Rows from block 4, named by matrix and row number. Each number is 128 + 24 x the weight over the matrix's rms, rounded and kept within 0 to 255. All counts start at 0. Numbers have three digits each.
# conv: 3x3 conv (model.blocks.4.conv.weight, 160x160x3x3), inputs 16-23, a 3x3 kernel for each
conv.66:133071114119108128147165137106131117142100120107115138123133116118142122122151115162155143159163142102123128129125110138139146112099105141120108125137103109113143154143144151156174117151140139128118107112125119109107
conv.67:136156155145128126122107100130128122131148144133147111127118128141105150107113123167104102106129118120138148140146131136121145065119107134122143122126129124131099118121117094085101163126150142156121105117167096152147
conv.68:118122116130151132120190102141132100126119126161100124106170092128124126133138125115141126145109107134093146111172127179124152119140158114147128133110111145130125154098136105149135091141105134149091160117116125094082
conv.69:138135110107152115121129136153163121124101133154089138135144125154196138097151089113125088151104125106133131160108091157108154128119127120162099119130178142123116118131132133107124125142132125107094090140174152088084
conv.70:113104113129094112099112107132137128110144115140123148130136140131123133116115108133103112114109101120122111130108140139142137120136110155162139123147132123111128134154110110131144129124131132114124122132138118144112
conv.71:131130137098150146132162170133128136114128136153102131120125124134156158075136118119107141108097130125129138137146123165104152082096101108117141141142118126137134143111120125116136138128127126121142153097148123150096
conv.72:127120118120150105139105112115122125118143143128127133095140155144143108134113130081138148085164158109161134147108116110128113098163142152111151105152167128144104105132126137130136119114140146134096132108077127107134
conv.73:116134133097122161121156190178089149150092177169121109169146122141131126100146147115138133148123109119116111171123111145132129103130115151137127149123110111115151126103126103111147133107160169111130133112148163131123
conv.74:122146161127095129117122178128118137144140114109117085105157129151132088139120154090140120113153150142153152139148136157123123097132125096155142173093141109123128122136122113114143134113101160133109122122153141143141
conv.75:157123105144110110141127133120133139137110144134122105124158113151144124110132133084138148136142139115096123131156128135154100138120093127129150156131122110136135129102149107152099132117132114139140146109106136119067
conv.76:086116115137156138126127155121141106094119123147145101164135114174181100153118119154142080186129100118120153128126151149180085118113110143132105102122128121145126116120128110125152135107134122113123172149115111081155
conv.77:161162156177143061144148132115126130134100147141140108171092111201111120137131126135080130130105156086110168149133137209109111163102111170147106192073100155129102127137132065152149135133138139128149187117092117119137
conv.78:104110103113134126148124134131123131162102126143108132135108130130145137141146103148146158168104103113133108134119130141124147147116100135127141158141123126117109124139138090089064169128121172129124110135139128143117
conv.79:125099137132163150067160094097161127120206141104211131121057128184150163138071121121111117100134146117113145111229098156185144109228132135119148096106145153138124132115135146099125106129147111146101136113081115150101
conv.80:133104116138124141137129105120117121107106100153115145142159153091137083080126138075151101152101105130133121134124156115135098103084126133133103115172145133141124122120128115104111121139118118096108175166181104137124
conv.81:114124083129156157105158152146126154124131117171108136132132129124126094134153110124137129140137110163111076124095136102150102123132123119119125113142131137137149115154144120170168129147112130118130113119101098107148
conv.82:098140097120134136116134142109074138139127119152185099114076126115128151109129141117139095136099145118150151107107119169164088136119107102070188119137153160151079142134114101130133104101132145120148157146097156130109
conv.83:136106094184119148067152187089146148127087112107107119106135156118185119138122102162132158118096125110102106143135111116106169098103154128124152178088134099140141184083076102159156079152116109131115158078095124165172
conv.84:129105106115146128131116128129140143134119141118151131125139143160078113141128111117111150129075068111103102125139128132120097132139142153156138132121120170115152095145133128163156109168151141115147152118132144163164
conv.85:102114101187181133165141132127120123148155127110115127124108121140100140128143160106149147123125118085118125127084138109126134143152159125135131151112139145148123151175129171167154119123124113077112138090150157133128
conv.86:082115106129123136099118136164120155150224133135153157095095128093120106152131122131130170111156146179151121122110131170166147137165129129146092133197158131145129133118128132116114127148128136185113146161157167175119
conv.87:164124146122127106162116172104098088151125107120136128116099153142140120110145122134122091152144107104138090101144131133143103133136118126122124122094120150131197176150055093166153108107129107165169086153115126089171
conv.88:133143145159084109082156127148130097113128118104110134103134113130092118149110119119134150127108165098192138140199104137158097152091118152142119091132111138086140132104118129136135122151111117138131137150102130121099
conv.89:135131128103140146091124142126090113141118122123123113106117146088178170085125150123124117087103117118119127162147117130153108117141135129122185091125143120122105125088133151102098140138122179147118112148082102135139
conv.90:134096102120139121135105057148107154091103093089065141137117114098104103092171131098141153080123166132152132127137112101145142163109143128105148117134115128160156118110147171102094130146121125122123099129129176119109
conv.91:077083127118094128148142109121173121142121147102138111157157109174131092076090167144129118186130130113126127121107136146150115151162094171175115142143097076083169132115144155107106123113131092140148100115131113117102
conv.92:117141133129147152103073112124140136141119137108099119130117112136160103118092149091106164172155079117122151160099111127157097117128180128143124079149133124128166146129097112089169163171065132139109131128075089101184
conv.93:133132105107105140147142137188103142109150128103157167131133098084126158095142145119116130124117114113090113131110134147086090107152132151092123092147202059180161109129131121152127167089107135099137113096111102170140
conv.94:135110142141124113087088148137098162134084103117149117132145119126152115118112146121153081122118113140152114135088161143153112122114141130149112168172107114150152122138113100112132129084126116099135106114139131139120
conv.95:101160099116151102128158135109132138134082166139082141152076086136089081104076085148147115098147127102095117121210107135164122085207073121101128132142129113073102105120115123129137135125128130123087141126106103113099
conv.96:133163134120114137154125096113153148134139133114130140142129153129095151141137116120114097124141106145082118136102134133092141122128114103141132131099136119125137115165104132141115153126110110117127101109115132119151
conv.97:118159157169130073156159102155060182092162092124113094103147159184138104106166087148115168108123113114126161095126165141149154161142099135105135195174073134109068141164088125072171126107131165098165146133107113144103
conv.98:105097146147153126103137134118133122134136099115106134072114115120141118105190139142110125122118132150113120113135163126100108130117131092151129107113130108140109146140128100125135109131118166105146123121106177087145
conv.99:158115145105124112122147105163232099190157186130250105098210139114190096125226099151119111111132118108129123160057143141088114126085124117175133105183152127186127122116121125123127111142120133130105125118126126105140
conv.100:171154206153104104109092080132150137135123121169140106148186142102112138105085083079128084142111148130146141145140112150116142108111106130174153117128116129078106097121103119125101137157141133150122156150118111054087
conv.101:115129133098135110174158089144111140114099140134099127116113166087141121098126178154118097181146102165144117118152139104164158117117101110122123060152146152141154120142087115173105140160099106133135110141163127136108
conv.102:122125136102108136135138141123080206115136183139146203137121111107133180117119127126154113141137098096131105144118176092127204109119162104129188085095218095122185113134115109150108111120104150118128105104131124139113
conv.103:150146134108131153115097123129125147121160148152073127132108132108138123164122134089107083157123070117128100103111089122122123128142117120122132111118146158106159126107142147130110087134101104130111109071170126113109
conv.104:115095094139147110169163153097126111142118135148131093148137099109150164126117157117116169135105094101124111145135084156116128115125141137107118113144154167144118151127139092103093139139151121143129150110170126129133
conv.105:132121132134086110140162133125130171105101120161112100132134112139167139099154112104124129146175150111137125117112131134134135131128108140126150153116139102105103138110113151166156086120107132126101112112149160129121
conv.106:116080144137055129128109105128121132154145100130090109137169145150159118164140117165107102141123152141155100112127141116101134136136122180137119124162102119095141115139117134125140117134107119105105097135107122135130
conv.107:077095129144160132148136116120094106101108153106141160140145104114127125143146115181150132103132118137125125146147140140154128141136158124117094153126156139135137144172164118091093128112111161171185142100133145141125
conv.108:140124078111129141154142123158079133062136141096174120123126118118141136109136102121130175126156088114102171154075112106121140081121107153075167092188140110179103111110178179105080116130125161068117105177128089149117
conv.109:133136124123142125142105119125161059146104115118132092088143255150109153103131255113123136139172133130109146119127082148116125143112099110132157132150127121127172124127096133122131121141123098153084134120105125138114
conv.110:111143104172211140088168121133124116087093130124127093116147084127113145111150135162108161071111140152157129162106131168148129110141113131134118116136125101115141133114145130115109120129123149109136148179130123159117
conv.111:121122140150121097127106077129112158107124113078123096134132155135123134141121136165145117127148148136167129114137155144109163121132125169122145119076112115076097124128148125116113138084134122100146148138128128128106
conv.112:080170093148138090138086100123178124134183141169117140103144117122143122115083118088157153169119149155091144130173120130130135135101123118141130135168109129063171137103128116113148138139088123161106101139117113143129
conv.113:101160116124104129115148142110157128088142128218197162129107138140111146125106078096116142154155136124116106101140094148114155109135096110151090140114133146160169126114110120151163121091097141131105150132128121128140
conv.114:108077170146114151117134120107255101155197154133234096104145107115136132115134090124140126139158144123131135154094134149114118115109106107159093128138143106211108144127126120138117129108136137152107141098155097144092
conv.115:107105123126124107141137154112145110133127139119128113135126149117127139106134093125137128152100129123127111091162090170152173154185115114099120091142128151145167158159153133121103111099116102135124154179159161154096
conv.116:150149129134148083148110110113174110154166152148177157179134107150121100119097131135140116117101110123114117174134143152170117116149098142148121129143120118172122133118129150124123122127134138140118107165130098140110
conv.117:117100148144111115134087101126129115128133140139171169093131116146132122093112168125142114117134129124141099146101108137117147113117117140158134107106173131173146124144126150096097119113118142099153111119145141124102
conv.118:136116107107082148106075118115145100153091120162098120127113122133127076114101102134117093178164147144167105156128116137136123126133142130138113108116075150139112135120135139117130120115104157122119124097132103113123
conv.119:104102121131135105138153142139147160144127112118117137149137116137071158156162142122150160091136088117100147184114101125121119153107117095130124163126146102086152118130117137105120122116135155136059083113137140133130
conv.120:123139130125159141176140116125121117132121137140136163104147140131105141155143098113090112101144134157097117109112118129128112141111089119142121138138127111109152072161124141112115094134145167134136131126131158110084
conv.121:126118149149106146140110164125124128119129110146127110129141124136115129143132153135164108106141161090104099119108154103126130152135121137134145133148142109123126110135117130106143122121144091094148104145194139144127
conv.122:144151123135170107173162125086107150117100111166133131134164132147119143094158164124118145126091155119083140137140123121129141140117115116120154159141097108118121141107142161112097110139093102167126121162112116122140
conv.123:138143119102145169079133133163143105096161126110158102076160112103123162122149135134104156134139110130115148143126111088162137134150135146146122066187160098156119127119115166095133161085132113132150132146138159149097
conv.124:133109163127192147075100169157149144178124127088137142147065152101121125104150102116134135133149138116141103141074144110151112115158139114131101153136100098115168116154102068150171152097105110109143090105094142126132
conv.125:105136135105130156148124154120173116131156113138135129117132132131120157137159168125121148129100066119120118116118106128132162150139086113095096125138143150143124127113139121112107121126125089122122107164116146154117
conv.126:122098093123148149134133168133105087101146079091118120143133167137132123121113129109093136163139142085123115137133157132107134138111129134135090097118095140113120104126116133137128136138118114109119116117138144135143
conv.127:145147153135075118118156098136121111103131106121109127132130115128138124134126136088113071166169194154098102102132118117128145161113112122122128106106087140121114139131123126154117094127122127093123136159146102134124
conv.128:105121111154151118123141148136140122147136121152144145109140130148102135148139112145117140094122128168139136124149131125115099122140112142145136169095115144154122061091074153141170152139134143135124117101098132127174
conv.129:124139109118103158141126141109138130074138128157092121104129143160118128140167125168094089125121140136163109107158145132177105137133097115130104095147183139135103107180082156172051094123161111117159091175174150123082
conv.130:133138117128137125130081119112176162101146145097152134123176180069073117095126104142097107151109106142158138151141126116137091135103073127172153098121116116119085115154112152105114092140130139111128142156121116080089
conv.131:099119144099127118147124200108140130115129134128118126138132121132153123127170125100145079114125105108129151113115138145116144106129077104115102145156120136132111095131125112150132116123172155115102159147101116157074
conv.132:111150121157142131110091116166130140128135141105123125113128126171118148068124119103084127150123131105145141121158134107138147135061092128135135109069154173140141141129131121122119129140129111130139135141132154128202
conv.133:122149118084119168102148136137128168140121139136148194101119136090114179098126166116104127146101126143111144095113157122127186121117179116130132095096222131100190156127113190114125154090114093112114152135182127125122
conv.134:109166108146137115137075120105112124107124145147104143124145105159128095124112134107117130120141145153166124125145155128108113139072119134112116159151140118137148140114117103135124129122143138171142116140153113111091
conv.135:108171166137144141104098134140113160148159121126124107117141147132109139153142155131093119147097123116102110115121167139121128123132131109154158181138140098113138139140113161164173102131110152100094148120146116117136
conv.136:148113160116116130116156163135074075118080086135111106115161117151145114135148086105103159140144104128149116117119098138153102115138124117138133131151073122116125130110173084124156112112139125136121138139098109126158
conv.137:122098119131131144122154134147157120087164097138127101161155141143131144124079133154113124091120139124135068130159135122126117094094124138159140119139138122163145110102120101119139150134145097168165138153092071092109
conv.138:122146175124084117135117112140117109124163106148136128134121131131123140096153144136131095139139137139148143119130150157129160151172143140145140108156119093137123136165108134108145146156143106158127135101160150142117
conv.139:136121113164161115122157129149110133105105119084124134116113147113148168127136147128123090153171118096132115134140137121119131141096131141146164149149145103127134120128111143115097116110131126136139109146146128129115
conv.140:122127159109130086141092095128087138130113129106144142120108115121154119140137151140152145123155106115119133113092165135091096068120104122120127112126107125165144102141130138117141134099133122106137122110129129158113
conv.141:166152158119095123142137129162092160130149136125135108127140124139151119130153104134129112084106128123126129115128140155118122122112111122142124134132127136131119123119108142126150108114102122134134107122100163104122
conv.142:110126150097070141116107122107173097144155132135138161165116095139181068146157104147104096134145063112111081110113157095132201121129133128147100164168108173158097130114110115130125128127128101079168089101168120106117
conv.143:116138115119173137150103101132084115124145125107166112152132134123183115152117102077189135056173162123087115132148144179098132118142138108152140129113105141129103100164116089134158149107121135146126149151151120129133
conv.144:091121097156141118103117160133114123142129136129143150162158133039100031125156104159109137101143106130158112098098142056106048120138117142130117177163215144093106128126124125114154149135101133134108158116183115142131
conv.145:134114133121137135100139070142081134107128157120188106107145120129116147119149104135122110099116111114112121147089092127157144108146150142092140135196133141178135137097108107174134113076108127111097092122134113159138
conv.146:142103111117153112120142129091154159116142136117118109135133117148085151148141085151130109152120100127128131153105188147091161115142120123161118146070173145123139111133135129129117109160121141117127129075146114101087
conv.147:154113102102106119119145124123142110148104137121138123123134136159132115129176151117140090127148139095104121139115091117074140112114122120128098095096159120161135131122126136103139133140112122137133139135101126112119
conv.148:127162194126143109103134127125107139137130136105157112146099143127146155137136151116102086108088135095122121122138122108100137136083123115164154127140146114135147147138135122113121123113092148105143142131142173116127
conv.149:146140122142126131142111108098120118116095122136066124157148148141150134131138120116095132160136155095137086130125114126182114101109115142136099150128135107083116116122143117095108138170159155087138166151141103122116
conv.150:135129129127127124128102143139108124171155156105112113116101109149148151133105124111132142142121127111134117187127154125166143114132119142083157158113078121143132126122115132102143129148105120114101077109105135125110